config = dict(
    model='contrastive audio-text model',
    dataset='struck, bounced, scraped and rolled objects made by modal synthesis',
    train_examples=78125,
    n_mels=64,
    hop_length=160,
    input='log_mel',
    spec_augment=False,
    win_length=512,
    tokenizer='word',
    vocab_size=50,
    loss='softmax',
    embed_dim=384,
    encoder_arch='perceiver',
    encoder_norm='layernorm_no_bias',
    encoder_norm_position='pre',
    encoder_activation='swiglu',
    encoder_mlp_ratio=2,
    encoder_head_dim=16,
    encoder_fused_qkv=True,
    encoder_bias='qkv',
    encoder_qk_norm=False,
    encoder_parallel_block=False,
    encoder_dropout=0.05,
    encoder_inner_norm=False,
    encoder_patch_size=[4, 4],
    encoder_conv_stem=False,
    encoder_layers=12,
    encoder_width=128,
    encoder_positions='learned',
    encoder_latents=32,
    text_encoder_causal=False,
    text_encoder_width=256,
    text_encoder_layers=6,
    text_encoder_norm='layernorm',
    text_encoder_norm_position='pre',
    text_encoder_activation='relu',
    text_encoder_mlp_ratio=4,
    text_encoder_head_dim=16,
    text_encoder_fused_qkv=False,
    text_encoder_bias='all',
    text_encoder_qk_norm=False,
    text_encoder_parallel_block=False,
    text_encoder_inner_norm=False,
    text_encoder_kv_group_size=2,
    text_encoder_positions='learned',
    init='kaiming_normal',
    residual_init='none',
    optimizer='soap',
    beta2=0.95,
    lr=0.0013,
    beta1=0.95,
    shampoo_beta=0.95,
    eps=1e-08,
    precondition_frequency=25,
    max_precond_dim=1024,
    one_sided=False,
    adamw_lr_other_params=0.002,
    grad_clip=3.0,
    steps=17900,
    batch_size=256,
    epochs=58.7,
    lr_schedule='cosine_restarts',
    final_lr_fraction=0.1,
    warmup_steps=890,
    weight_decay=0.2,
    adamw_weight_decay_other_params=0,
)
Rows from block 2 of the audio encoder of a small contrastive audio-text model, named by matrix and row number. Rows with one number belong to one neuron. Each number is 500 + 25 x the weight over its row's rms, rounded and kept within 0 to 999. All counts start at 0. Numbers have three digits each. After the name is the row's rms in percent of the matrix's.
After each neuron's rows are labels from the 100 clips, of 14848, where the neuron reaches its largest size: "top examples" is what is common among them. Only what is clearly more common there than usual is listed. The data: struck, bounced, scraped and rolled objects made by modal synthesis.
# gate: MLP gate (encoder.blocks.2.mlp.gate.weight, 256x128), inputs 0-127
# fc1: MLP up (encoder.blocks.2.mlp.fc1.weight, 256x128), inputs 0-127
# fc2: MLP down (encoder.blocks.2.mlp.fc2.weight, 128x256, transposed), outputs 0-127

gate.25 096:496490516470474508495474493527463461548536512492519537497485428476493512503490495488555491484498528500467507504499494518527463520497487442523516535462487500438505515487471553526499513528463515484496471486516510463522494507499523495486515518519504495520465481506509446499485513474457516457510496517497500487524523514507487472496445510515522511477526535441523506452514503517537485492451
fc1.25 095:498471517485517505489446507524449511487525505573477545483511503504521490492488464475542508508489541506512508537516490493497492498513513538483464523486512482544507486514490486546480516465543528519482473490452473521548461481515499474487482493510515517521442473509487491538458456499487497545493543502545471521513438505499503516512508530499498492485513498502514451543481476506503510497514
fc2.25 109:504511494555477489506440504499489493513530511474495521536545485509513451479513513523496487479541510531469516524486542523509522483524540503491456480449524523550478449517480510506504508492525479473460497508462521513509451564510543528485505472491503526483489488526497544497456504506524523509454480482495505491477477503474527485532495506502528544503484495470507460522470490488492518462489
top examples: large; scraping; glass-like damping

gate.126 106:471510506484545541496485463553516489449544474497503478512499466482518491484506510536474505486522504521476508490519492481489499491468521482450493503473523540516497522547478465516489510481505523496507497523490531531482456475498519500471513482517513483534486522519518533431497447501460574484507498518474475493481515536481503512529502515468542491457461483543488516491497527485505482460476
fc1.126 103:459521505464512465551512480494538483491482505483537537500493488496473490563465499503500531475498495469461504497473515468501503494522512524481484503486488529519543506487460513518497482459507496510470536457489520508503518515453481484496495468495523497488518510541537509456414460502540542468477504497511529512476490510509490515525479499521496459495537516470487495482451495438489522500519
fc2.126 096:503432475480477502457483499508513494527507507524447482485485518514479484466549479544509498512500484510477504508576471493531514494525462508474481507513476511538496472441540511475459460501492466530494510497460485488490492512512482492491501475467495499516490488497520511451515498514528491506483501486509453509528530510477582491475467503475497492500487474530505572511510535521495492504504
top examples: one hit

gate.59 124:520493498484494493503542513494501473532511492469482517499455499498478514533510492478510481428468516509514482484501484490504499489516519458467505478503481487495510550491528498525490516547498507474475480531474539453498504456549480539542512501499509485524493469531488503528499537485482474522473492557535532493510420534493552510495493492489493522449462518512494470491487510493515445474488
fc1.59 115:466483485472442524492479467502461521524457549522503501526509503547487492510439498518513471509533515543515505529489530488500467531468523548518500521481492490507500438476464519499481540468502454544530534486507509465519481492480499494481478492516477518508496527556499488525546505490487491496517510491521450534527477473524470495479506532535475494512505500521478498472507531487465520514508
fc2.59 107:457497514487511511489536485530457454509470500555485491496496480523485469530510505528502504531523467505531507526486521479487505502527491510554523486494512496508498490490573498512476495506504480473486499491533471492538530457522504470504511477478517533505524519466466550529530511493521473540506495490531499495515523536458513574487468476541521486540514485501488482489518509502502493504580
top examples: square plate; bar

gate.88 086:503494505535477533518509549526488516502500542492481468508514530524490479508456534499507507471514479515498478523534520555483481489493510547501512511467499503485524542494492524440507526490502501499484508539481460499505454507473522511477502514555454513532549476506517483489484510546504462505524501493539479493519506515495512549494430510524488499484490520445473469479543498500528518540530
fc1.88 088:501494543460532458483475504472487522493502521505554491519462454480511493513452506488510512515531469496493452487494484501483532480539543470509490492479502487530496514481536485488455521489535487460513490446519477524460480480554480566495505460486516521520517529506545517508516488463544475496501529488537506511482527505493494507472489477466452479499508495492492528522481540533484485489516
fc2.88 085:469497489513501454525509465508540501493504487496553524520467490502494470521519500486527507511440541464520495515493507510527456504529518509510498484473491496503527510544475453506474466502437527492462513481509471505493495482495521505492504470535507530509523517523466468530475480506530475464505469513477521500506541506541519485510470479482569472558512501493484446512530518463525491481532
top examples: one hit

gate.70 113:500508527526527499486485502504530515460506500566490505488471555486499489510485457538469477547501507468495504475515473512464515510497507472456517501516508536498495532508531511518505450480533505481452463495501468503500535465536538532476518530481476492511493484495464500498527469530516467498470494525509519495533522492509545457500474514440492523525542511505484512501516438455516526491507
fc1.70 115:516507501522501511522538471496538532516508509453483505456503490501518492515500477507502507497504510501493527488510491481519514516552527503487482505450472524515523532509476544468520520534501516478561503487443523496478474477517485501549492542451493521499484480508504443556489474511491513485525499514506473512474474493495555517474468518503521462479496495487467562459509536531541485456490
fc2.70 111:481502483470528492542487533487518542492533510492478498518480465439537499493489533527461488503498529500475470489492521481511542510538508464480527480476439517542469518504504504497446489511475498525520506501480514532471516520518521491509488467474511530498461493479515494501465465484498471466469504485511515455529528490507543511523516476432499441478502488472478487530515515473486542507474
top examples: hard striker; bouncing

gate.51 097:450489512499482474449511532534524517488514503502445452505516501521502519503462506489461465473483520463509488463525525523522531508468456495516512539500505522504482500492522523520502501528514497512512481475521478471518501516478470496492517528540473502521492523488527462471437488467517490519505473473493561475523528534502488497545433487498490494455449513480466484486498507475490475519474
fc1.51 091:515517499518454522493508486481501509518526471490469450504473520523482555469471525493468523455516467490469476518513548500523498483502492458505521507510490477487499511477500453495541519534530525513495502512531508495531472495509488499443536488560492489529485498515483483453494494460533454523511495479475523485503476498467516524540470493500487532438460536517513486526479477499472513469536
fc2.51 095:520513446504498477480502512516512496511585495489529486479515497528487520460478505516478471493522477480525515515456486499510520540503510486455509507539527531502480486473519550487496494522500509461498541521472539510559497524463486536518494497488493490484482512529529489466445487491510509501486500476485489518497505530473458519534504485511460487468475465503520510558498521505476554551526
top examples: large; membrane; steel-like damping

gate.198 111:510541469495492526537538509469520484541481530482473499449484528528477476499508455506504480498471483474532504514520518486495556441541515532493522511501499518449504522518474505513489490572512488453461518493509494485511508498477504506489546527500540525488502514499514488470496490560495506494519509520509528529478469518510499514480526520492437529467500477546494475524505498495447478503508
fc1.198 111:515503506512562467447484541490492539501503467526511514524503500496526498475526516500497538491495514509469502485499478498461504498474510487470480437495515509502500538509556503454501481519502514528536489530501513476530469486535473494498529453506464457493519485518509520548538538506496523491486516463478477489481495475513470514526496506529438499491508534478539539435491499526488544499483
fc2.198 123:530512501502470508483470494485531542493524472509481531508531529487494513494527511460476513469483515478468519515518494505493493497487500551519495520471518570488564507508519489509506484485503480500503474477469457494489470514527485521512446492494515495487503456452519532486536516536470545522507524542476493476521475495547496497491528497461520482492519522486527478523450500517551521519433
top examples: medium; membrane

gate.96 106:541486504492470474478513461530491503475448505539495474468518497510480501511529500494496514532470500484511503532475460500485543477492509509454501496450499485508486522463459515534504524521444518454482496574497503516492550496496520468524478449494528496544499494460500469498523452523476538516465538528487500533508534484520485485529491527520504482498538497518470474477523497486485520490500
fc1.96 113:507512511462518533455478513496536496453503500524529488515499507513493509554511490483488523496520516476444518500538521505497437521512490485487455483504458478478493518462476526512543545485479517518522505483540514466513451546542496480520481488515464526459525530542443496537498508486508482508508502502474503476492460533479503477473522503482483526522451509461523518494497470486503518526490
fc2.96 104:498520490485491497505490488562518509505482525532451517509482507513536522505505468503515504513498553484500502481498526504540553534543528474477494474512522482506508483473483485475505493522526497494481455481481502536500465461506495530530432545492507494491507458506490487518530473490468484459515488464501458468484462488470468477509542486475472544477512549466544508467511530494516484471478
top examples: large; round plate; shape: membrane

gate.183 082:493493486524473538500480527528458506508503508497501494515496478488475569541452529488499502469480475503518474502517452490524498527527509475492480493530494544505533516481500496550507485488475501521510509482522490480463485474512487544482491504504535443519505525489479496512482508482446465537562496513480471487541508480531544500566502493492491515498474441476492494492499557526502526505524
fc1.183 086:502510493461535483468501481478540497553524441486505533499492502529483483491523480536502506522461505566459531546504527519525521468486524482534505527454522458524483495522499518474491550499505492492480498471464485491458512534468500532527537489502476524494501512472453522485516520505524495487484511489527530498543461499500524480434521481495498498512549535494484492510494473491507531518500
fc2.183 098:493452478522499556526494561505517524492514495509494479511485503518489529507553478510486511486546486523512532482528529500529465515490540499507504483525470513518514445550488501547490520498468452541497484491501529470452503519499503548523485481500501512533507511473542497511512493538461531526492544518482559494526496492514490473524507515513552502531489491494462461470507508509530478482511
top examples: striker: soft; one hit

gate.7 113:471476522517517493488476515457502511514530526535497519512505506558503450476508485489452483468526439510485535490469552525535496484487499437503505529470498490500485492525522523556451501491477481493528506519508542507447514532490540540505518463511511507518526512522475486479503484446511510478518464499512569497534521499479537506519492500472507520501495520502523494510483485516499465503500
fc1.7 096:523550438513492484503522509504526482511488510465500474498522507475467478533497496533474483499488458476479443500451471463456510507473560502525472527478480494452486519460523526468476490486497535473526516495468488478519546507483510470524502473526511488508477527493545478503498542520501512510487495520469481516527480443478524480506490490505513496503502459463480546481520532471510490511535
fc2.7 111:529536476509516494479507483561497486541500489506478497514504548482515466506518481509424517533524515480497467477513483501468498488499451504525518477528488504517470527487490491481449516458539522506514533526526508503512572491532493517515508531542479479465505518508476515522528488527494550466505517455532511529510530498519524515502523537467521499501454505528461510514507534490526493513525
top examples: rubber-like damping; square plate

gate.194 093:472465531517512455532478476511469486472525492514524547489485504510495496505490506468529459500524468525521484509479507528509520527520513540501499496483507509488481478483483525494487465530474541495488485481473507532522514520480485552498445519477504515529527478486440492492522521449443526529488473473495490553461522496474526515558534526495556489556519532512501498494495497495511490479492
fc1.194 094:549496505496465515520481457452500520526517523516519488485527498509501506481480514525484518514481494486484480470459472523473498472490506493495489479476480530499505516482469483500532523516542508496470531501502550487507524509543538423507498503480493554544500501479465500530513454515474467520525536494445513504522536568497513488455533503486451525502492507514501460504520504486502473541501
fc2.194 091:499504482478516510495495544475520478520490498478500478483479495487458557470461470520514476533512509483441485496502525483479487508506491528520517505491493512468479566491470549549465529511490515491537476479495498536549531457505499534470469439539491489480516475528529514468473530443481512538522486507499481490539513465496469512508498491508501490484496474490487462475483494517497548487490
top examples: one hit

gate.79 088:541488483441474500532432496487537496482532478528527492472457500481483486488486456482474495551486505483484552523543475495500506529502520459493499528491533534533470517514494510480501470520505488486532479519491483500477483496490518534523500513491512489476477519462486518502497507485554545512506506487519512528449449507508451517511474515488503501518527493517466476529463476460467525456486
fc1.79 095:507533486480492519512502530493478477510552500448482517512460511502509522498493539518528504536519532529506491509523540549490505466504484448483534488521505537480471499540488528474515469512503516487478477529472487483493460522476510538527488518492510517496514495447452461524508534493512539520491480505477447504511445504521467537497485542499473476488532552525489473485475525460487520509519
fc2.79 093:569490493501462477542506516524528494506568523497480509503492508479541458512483533496512468477497537492500503500528505477475523481530523509496506483520496534472520520520448504528558467490507493469493469510504511488485475494485555486498535517488518511507473486492464510442512531474479512477542530509498512482492502529473475499436514527512523496530465532515534488487490533498456545505509
top examples: mains hum; muffled (low-pass)

gate.21 120:496516517529501506517510481516479534476511525504499462508517494545482454517495537485509572530479520513499480484484445556512507502495477496492526494491525454489445543524494497501519483530496474488477501491506534486461531519547477516501484481539522450521496466507518495522538469503494529477491493500483513473550536553541444484481503481533519499526534485481482497517513526465493482496507
fc1.21 121:476483479465472525475534503509518497479466463494488533507451509561555499480509493557500490507493553515509470493466522525532492524457514476484463509541503491526473481505458511475515494496496465490488473479490471482493464485498510514470554567497470496504433538475528489500443473498499496532538472505512488521502507497492481507524510469503507501488483470519524468515502500494521502521479
fc2.21 112:539532494499537482491473502539490484538467486454469494491513491469506470445501476519474523491513528466518470485482502467480500507509526473527489489530523506507442493527499548502491491505499513530522460491495453503466495532511519499520495494526490496533513495500525473450527510476491520539534486486503469464503455479502495468513481521437517551531461458542498534456479504525515486496509
top examples: rubber-like damping; clamped rod; rumble

gate.72 103:467505508513456483467516562513515486442530523483503548523505509550490483519472518530496498495481491493495476527501489495552576486486520507476487495501486486483501490550475475461484481472474482506514464527522524515549535516466535507502537513500507493544539473520455488489515501509513494507511490507490539461504510491520489498486472545480504467544471490487530487464477466500493461522497
fc1.72 096:522439468499462492503468541524526508528546519481494506486461526539510472517498484484475506462494456515499493486503536515489499470504485505473518498487497519548518488510498488470471472499445476533477522513502519509501516520485477481505567485536490473551503471475502494429516534510476509521492475509489477521523514468525530484482462519506507514517454510495501507446458498529478484496542
fc2.72 115:511530459459500482523509495577541510493501461441460505528515480512473485526498503506477487520503458491490485519416522507499468486528505474496511516490503492487453504478531459479520526516482508545502474496523484483513474555470478528515555538483478502527526474502481487496501502469508500469495475522512504462497523509492532475534477522482500485473492503520497516452476498525473502469515
top examples: striker: soft; repeated hits

gate.1 123:543485536495521506491527476539534468493509471503530498496500484494453484487515471519467487510517501438477478518463517484485515504461514452518544492487481513500550518472493521557515479468480540485494482517538481529512549506532486478522523520535514497468491529487477524495472532523464528563465504501490474491519488520521514477515544508461512472513491488479488486490512474551467525499484
fc1.1 113:502461515521510474495524462546513494527479495526505478499545463497508491525479453502476500539509484501492509518457498536504479516462505429509509497481473465509493498449497545526542519516488499488518529531481489487524485471499510517505503517483497496463541522434483481487520520511494487475554471507460498448510476504514488493510490514505529492567479500489456507454516505517464477465490
fc2.1 111:484496448527515485517491515507506492475524523513527515507474470494445537520468462532476484530486463476466506498448509554460531498482478517501464482516540526487522482485480497534486477531501499519475511489507474515470506506481524531499441502493513464518518484498465466480496474489438506477496468484499442501485473478485505520497519467492549517520471452512508470504519486543456487505503
top examples: medium; string

gate.245 110:499475521529492471492517483491528470517484470511541544521538543554509466471488534523527504478478517489520500511474480489521485484451515472479520494497480506476517475489501544450472514503520469474524480508491498508480486491523454496497492563521481521513465505461519487500483509539484498491565495470511496468487508502508486517559433484516551522526505518486500552521502522487491470495516
fc1.245 109:521541510547507487455508473513525507500479488525506500520504472528474473519484502462504533498508516498472514486459561493478508519480483489473483502501528473523475488496464507475507546517516438509528484517539516488496487528501463520476481522511473510533461483555539506517525502481500528489532522454470496476486480528489504524545497502537550544491523529523462487540506527449499468509503
fc2.245 103:516506511541513528439558549474466510536534509466491487538527519511482511442478505496514483493478525525545492493503464502493505464471489501508492522490513533484489532476514491529523511484490510507511515557528515499479510518482482495510520510498516495516474534493499468498465489475517501505513473507477482532539450488461495484538457522516500526569545515513475515477520473494516486501438
top examples: square plate

gate.128 084:522499534475499505488544457487487512481465461433517472509479484488431535558492500506483527534475502496489471480508543478523540499491539532511502526531511531515475472464537476492526524477506523544526493489493483478467492473463477500521489477483511475515519524493534500489512494506501487511488438511528512523520532474511502548491497491477514501520527455525477505464510453486525489474502
fc1.128 088:499536494472508512487539505488525467505453498511505502504540510503486511499506458442511523515482538459503509457465512509489530507504471491514495505542502463497541517500465511523460521555502518449476493486499510481525510525534507485500524460539509486530507524519499521489543553498531470546512484501496554512493480521525543482472525524437509497499490488530442525491538496495507502517490
fc2.128 090:506492532521512455508493499524490517516501511513503493545491509546447483512480508499487503473523511482497536490499505544470528481493521470497478471492514440480485526472497485514499516474513455475517441520494507486490531472482470508471509515550504491509500498492507470464453510482513527478520518548491506462515444463456483526532516478518513519532489543520510470439555498460522516493483
top examples: hard striker; medium

gate.241 100:462495482545478475482502468501484530552518537552500503547546527491496435521509508504500501494487512491501508544495510492435481476503486514487503529467494568500512465482488502480552469501492523507493496472479482485493489543483501460539509536514525480495481481497519522499456496475525474506489458512527545538486485471468507487521535497541477500542484509499531508488536529509502509486510
fc1.241 109:514520484494534484525522516509504463506495453457484472463491473501494554472495496523516440515515470473492522481474486508519481521481497472496480498540532544502496493523498472480507496526576516513482524489511537476522489476458490509459521508501457500466486495488499462504501516486502543562511544524539457472517453506471502507512492481499528494467505544534488521504460475495495512497465
fc2.241 101:555511502499517488511525496531448505506487566498507473494494484541464493514497493500517543483530522477514553492501541559514524517505482524469484519513498512491548491465494498493468519519510495481524513470522475493499485468495498512540509491534518514524532487488481448436513519490514519514481491499492525510539470478484503541503500460470500469484522505542541477461502467515506557481461
top examples: square plate

gate.58 082:499490529520501509491516525516498528448449484491478472520525526519534519528533499539498551523490465482494538480527467464503528459508490521471453524481533477499506482505484500514490511522509484541513498492534489497455573487490454483511506507526495453500486482530530445469474534528492542512500470543496510510508486518505505452509443514509526475478531478486504495469500498489503509487524
fc1.58 084:468476532525520538481497487485532518485517483482492501468501565536520515528461480480505521509509481500478506553495485480511524482507537523511492462523518484499493534509475489502479521463503510472506502556488492517493492473494426447532462488487486481505497495534478529468503516478519536492489488497522454545493527521463514476554537512501519510549484488524483507487474529535511558495501
fc2.58 094:488461490492528493484489514511493493535549450529477468485495480494494484532520466533478514464490518518458510498476552483503500488490518485488528503460469524518513528482530482481488488476454504499504490487496537528477490520500495500482488520500505504482524508437448509463487489569496460555514476506493496547445508521498497506494477512542490508496481477469524534487538528497481453486555
top examples: one hit

gate.189 103:513506533427459500519524523509544525504468491482540504502516511526524507480477458532493479530488548486498484492481541551516536521450521492511513503508538474523484495452525501474487517517481521486462514527493491503522492479528544484505521492502523482480545491460494493469488515480516514476498520540500556487491517535492540521482534467507488463520510498508449473501534512511547513484474
fc1.189 092:504476492518492486517503516510529478460523505491498499513527526470517488513509470490504456503476505533491475491488505515481511505486523519504521500479504521512534418512453493517492472484482470490504502499551504523491517501481436506453484489489590500481472544501514532530442495483467489529505453493491486510520522488524500498541500497483539495488509557497512487432522524502496489546514
fc2.189 096:529491510527574470483509533483485526472493510486540483479510509511473483519494491472525510530525467514503532512501505528494472527452464524496507493521490506515530477518467502547501497486488486543493502506537460489512540525486504495478492504492513473498572470495522544474525523479488526525469490487501487530494537478442520549473531506445488511470486477439478498499483536489506529503477
top examples: hard striker; membrane

gate.78 091:482519465512507509495542530513502462494485485505457549499470496495509484540541449453500511550558495476540508473479492530497500503529501508476509508483468473513510476491509435494475490489544511513513535516474494485482455481495463535492528499529495495492474480453461536489514475486516526520505517492442496502490470487475531497487459530518510492479484483552548478504464489500484497526500
fc1.78 097:485525497447549560490518510457517477485507468484493547497467453497495493521515513456474488490523512492498460419528474497470516530506455453478488510476521521510550520504518458469468507499505520471489477517515479477487525487479497558480504482478502482506451494489501489496492504461539520486527495503509488511502500505507455497522491504449518506470490525517513541491484493533509470492531
fc2.78 094:516552468495458517501519471475508503504503460517528522418493465526478516479493510495515515482484492500520510488503494463521494486531472478499486463461512521514507537534515515546486509477532498487471470538502498478518492496518513469470446524528505483480492498547482524535496494514537512494480475508472530486486489464526458501514463562491551472499479514517494467514497529526526545537525
top examples: striker: soft; action: bouncing; white noise

gate.184 089:508502492487495512464527516429502566520506518520502508493477508508527523500519492496475501474493520496489467500514471515547510509511535450514524451510493497481537541509500507557491477465492487548483468506478498503489526498522474522515474516529518527478495484472466482526467531480501526463508462458506490478480535499514536528531485551549495527497472518519501513561472500491510489470540
fc1.184 086:495497497494469476468522454482490540529479526523506492516493498501514497513493493497563515523476519488498463498497490525447496543472556530516537469521532472511484497473467500519470442512490497481501501512497446499510526475526511472510522554519496506539484496486482501520507546529494518459435503533491489523511541500487481494540527507552512494533507501525488519494482489490543506447524
fc2.184 097:451477510515489502464489448467497509514533501483516481499516511503496483508554532493497465494496523527474504548513483506535470548520513515478537475502476523510544504508496473522480502465508517509473449508498521515439533496489518521512523509516467472485517515474502498480587458520499552444485505489488499469504524525522508484493547496466492534481497468530512472487511505492467502475483
top examples: rubber-like damping; reverberation; membrane

gate.62 103:521484488548515526511485504493484483487537538509535514514521533490492503497505520490525466521521487566435517505474466492537513485460516542496487490506475536489492465506502472487541456561503521535540484502478496511501486473506465478504464483481493552498485513529481517483544483505510470491472511527473504541495516585502497523513493459500473503503464518470485494505497476483485498500538
fc1.62 096:487525530468498474495522505476502521477502546509444483481482509513495470498491464465511493476522522470523504508560527496518480552466510491509534506495512500479496554482511531507478529459502537506482491494523474481458495505533538509463509541532490491489478508494523518516482450461505475506494531477512490553497476476448515494447477551495461539492499476536481525500485499517509494448505
fc2.62 104:495533503505492507481504514506478488519532524537534518512530469501466461455536479485535516471535485513512502546559497486516489513502476542512477500508502519503508469551514499481479515503420502473532509489485478510473529489427493551475487505504486470497539528502491498502485499519477516526492507492502477520481550534486506498482483511484448505520508467565472505488512539530460493487492
top examples: large; membrane; round plate

gate.170 097:531513528487537506541523507464529492511510513486481513460495506493476471513482465490513497479533493501494483549519498508527499537498455497477476484499510499530460510483481527520523439459515490445459495484526501504522467541505538537545426455516496538521518523467527546489501509492502519522521478497514492489521493465546468516492514483482467450459494484493498525507478510506510495488472
fc1.170 095:527486497495499491497516488468495515493499522507497543489512502507476548501547498506494540524459492503516468554502477502497486513523533465488496504509513490469537507480504511451553465463509517528512447481491518530495465508475548475511469446491521483482509500490525461514488525492489493495531533483520508486509525482530517552511499506586514546498505469499494490529550454465528487512486
fc2.170 098:562521528462484488483491559489521514479522525480504559436467492513506509501528466502485510508477470495501505502529563557519509497492499463487524527530510476467502482471527483536519493544470483502481492458505522543510479501474501523496510457514541464499490522493487473484481545500505508481496533498485483495487518502513505513542448524489507521564486481485473489527507479524503502523518
top examples: large; plastic-like damping; shape: string

gate.204 081:494488458464453479491506454569509519491511533507506469466463513498466472474494484469469499520493498446472530544487547519503521510506500504468511471451506497495466467505532541516471463495509484461459482533513498528473454509481496515554449499480489477505455489487484507482460490509514503519501491488504496554493501486462502494521493519505535504505468485455521499513501475504483498492539
fc1.204 080:480532510456522536544511544456477426488511504491485510465484461461473542506501505451491512527509449483474461502482505477501548527495499564492529497504536483531525493551493456518536542519515505507494484535475503480522545515509535489511461524520506506499485533511473489491512497497543500493501564515506509504489478498504513495502517500491511526525513457504501506529523495516488481521500
fc2.204 084:491520472517538533500496475521513523456504446444467510489483532509503518483519488525533458521480473467478484495509521520457516494492510466464493470552503523499486460468472524504493475528512536490467533478509505483489486489481519470512505478529499512500473536465519507557495512461542502479490507513542520517526474524516508533493443510498502500529527494486492507511490483530449469511566
top examples: medium; quiet level

gate.3 115:458524493487507537443461473526521472508480511458527525466478525530521512523495468527535488535542502516508541511490491542517523522492478482484501500512462489500515451521536530476488528482479462507471508511528498498502493515511518482472519502535500498503502503451505504537531473505512498475519499481518491503480503493488489522509520475513439502522488533563461520431513554455504501491528
fc1.3 109:523493513483472521476437504496491487538479485495506554514506477530497533520498475510506470455538472458496465465489506532505513447488462467508461497479501515502524480512527503451465505461505501482480534518543516502484534513465481494472487469492511488453478502472501521497533495510523465518492488504532455496499542515495500463518516561523505493469497481516485487483504509521513546485569
fc2.3 100:535489478489500461483521508457511522487463484491493521481532529487452528499546476489509492497530439490553464502466523499537531509519572492495492529497496500514519487523555512512447505486526489505505509528516507456534513492487466482419462478500522520490485503496454540515480491538499529512489481497510508489498509522496466489484489505522504479476512484490480448490516516501469517492538
top examples: hard striker; shape: clamped rod

gate.5 108:431495487459498500526510490507511488490448519484507493530476497552505528521482528535453492529504500481491464516477437514511477494454529475504469478484508500538499517477466498496508435505529504507560523498505524472474460504485532515509495504485458484534536540500511484467484486511513470507506517546492524489477504486471481552503480506507528487512532493490505527529520540462538484491487
fc1.5 103:492505506512500500460505491470538460499528525511493482467496461502481503473515500495512535530474491524485542466512562472547492475528480505461515522497490460464508473541474474498523518509515500528463468496523476498475540504484525504507501525503523490475472508482517506492503505464465553464504475423521540468484523483488487467532499500492444487490514518487464544505517498517451494466489
fc2.5 097:455505471477498522480527487491521512506510515502541474492485525560493542505513512518496541511466487451500468453541476516520480477486500451458511480486552505551505482514489493495502510524521503535496482526479518519500548483499527544492504502523493547495470481474476520496537516522465522532441483499532522502516483543512517530485521542480469520477531525443493508509485505499494517481476
top examples: medium; clamped rod

gate.98 109:462524538512512534452493472522459453496479491453509521508498479524517556529444463464465524504525524512521493528516499514518507453539519466513525512516510450494506465497476479486504499460477508478488456531533519514462538513462514486476497489538515512504507520468517487473505486506512488498531532500540513511499513462457527505489514468472521497498524503500487457524475471504526528513535
fc1.98 097:483514550498504511463523494507511491491461489445501519527519543527524543499460474493495504549485535535466510493509484504511515490493477475527491539553511497511471500523521491475454501476506555469476467532504495506514537534490508469449549496533473558498515506469503505486530476526489498509530515497492529499473532470473514513517553464478492474518523544495510499526499496517534524478505
fc2.98 105:474486524507496511480483519564490500550499525555494516535511473488464509520527498500515544531498488487507523522480485517419533526513515524527537529543496487525477500513514470493504514516466549490503467500525478492489455476544522505512529486499480529510510539496506496503490486562524479515498505509543530493474517458484525503503526521532483469513527444500480486519497522479522469535492
top examples: hard striker; clipping; text has "clipped"; white noise

gate.237 104:495529492540512457504544515526531479519472536507470511525487470482505532506447521513503473488519535504483507510516529525505477492483480503530535514512544546477535473499460521516525466574531493477460499470504489508476498514483497475474556517500525495464529468489491459518448523510528529495471483527482523505488506466495505501515530463485516495470545522534511521529489478514466501480513
fc1.237 112:512511468502552537523507497509495492533489533516512520485504527492510490527493486523524481452535519516499516521487467468479486472517530495517508532519548508458473477517459517515482502574470492472498475480510506518535523521463482497525499457526489503490538490543470511508481529486502508471506525509477577478534465519497546526519482468510505496512498507545550562516481507488485494491507
fc2.237 111:508450471521544510502505473477494452508548525554519474506495494470515557478458515510525508540510500510537490519511532508494503545511524507494458522536507491504506508502500502491485499502505525487467504501476512505482498486476502479497452475542539525412527511517462507513474492510533440497475478502476530504507528516490502518527498467481506491521544506492526477486508489477546553525509
top examples: rubber-like damping; reverberation; text has "reverberant"; text has "room"

gate.221 114:495508520499481484446507512499505507487510477480541521461486518554533504499516498526525490489547461483557496482489497538560501513526490477455453488524472494487525499486473519472477503510503528466501487476499527486478514472484499514503495505481482503492472493480530531483492462498551464579517442538476480516480514490483493494508498503505487510533510512453541509470513486534476549496536
fc1.221 105:509497520510526462504484447510495516487471473437482518487464495552557519533516504506494512509523509485510460501473510539531506472504474467479517536553526541494506544473550496480505488481467501487513475489493492499556512498525499444484511528447508493522506488419495506511509491477460538531500483526468500486515464490495486500491511521519522516482489481482535485472506475513493511483504
fc2.221 104:508547506550506510510503521463484533505489479469482474507522519518489551485529495507532496471521534480504464484536489519522510498541480508474502531505506522528479489516506483456489523511451534497509478504508465522452497494511551525536494486493515526510500501475484493506491516499539492500487514530438544483468481463506563500508540503490511524514446514471512472507495454493456565490480
top examples: hard striker; small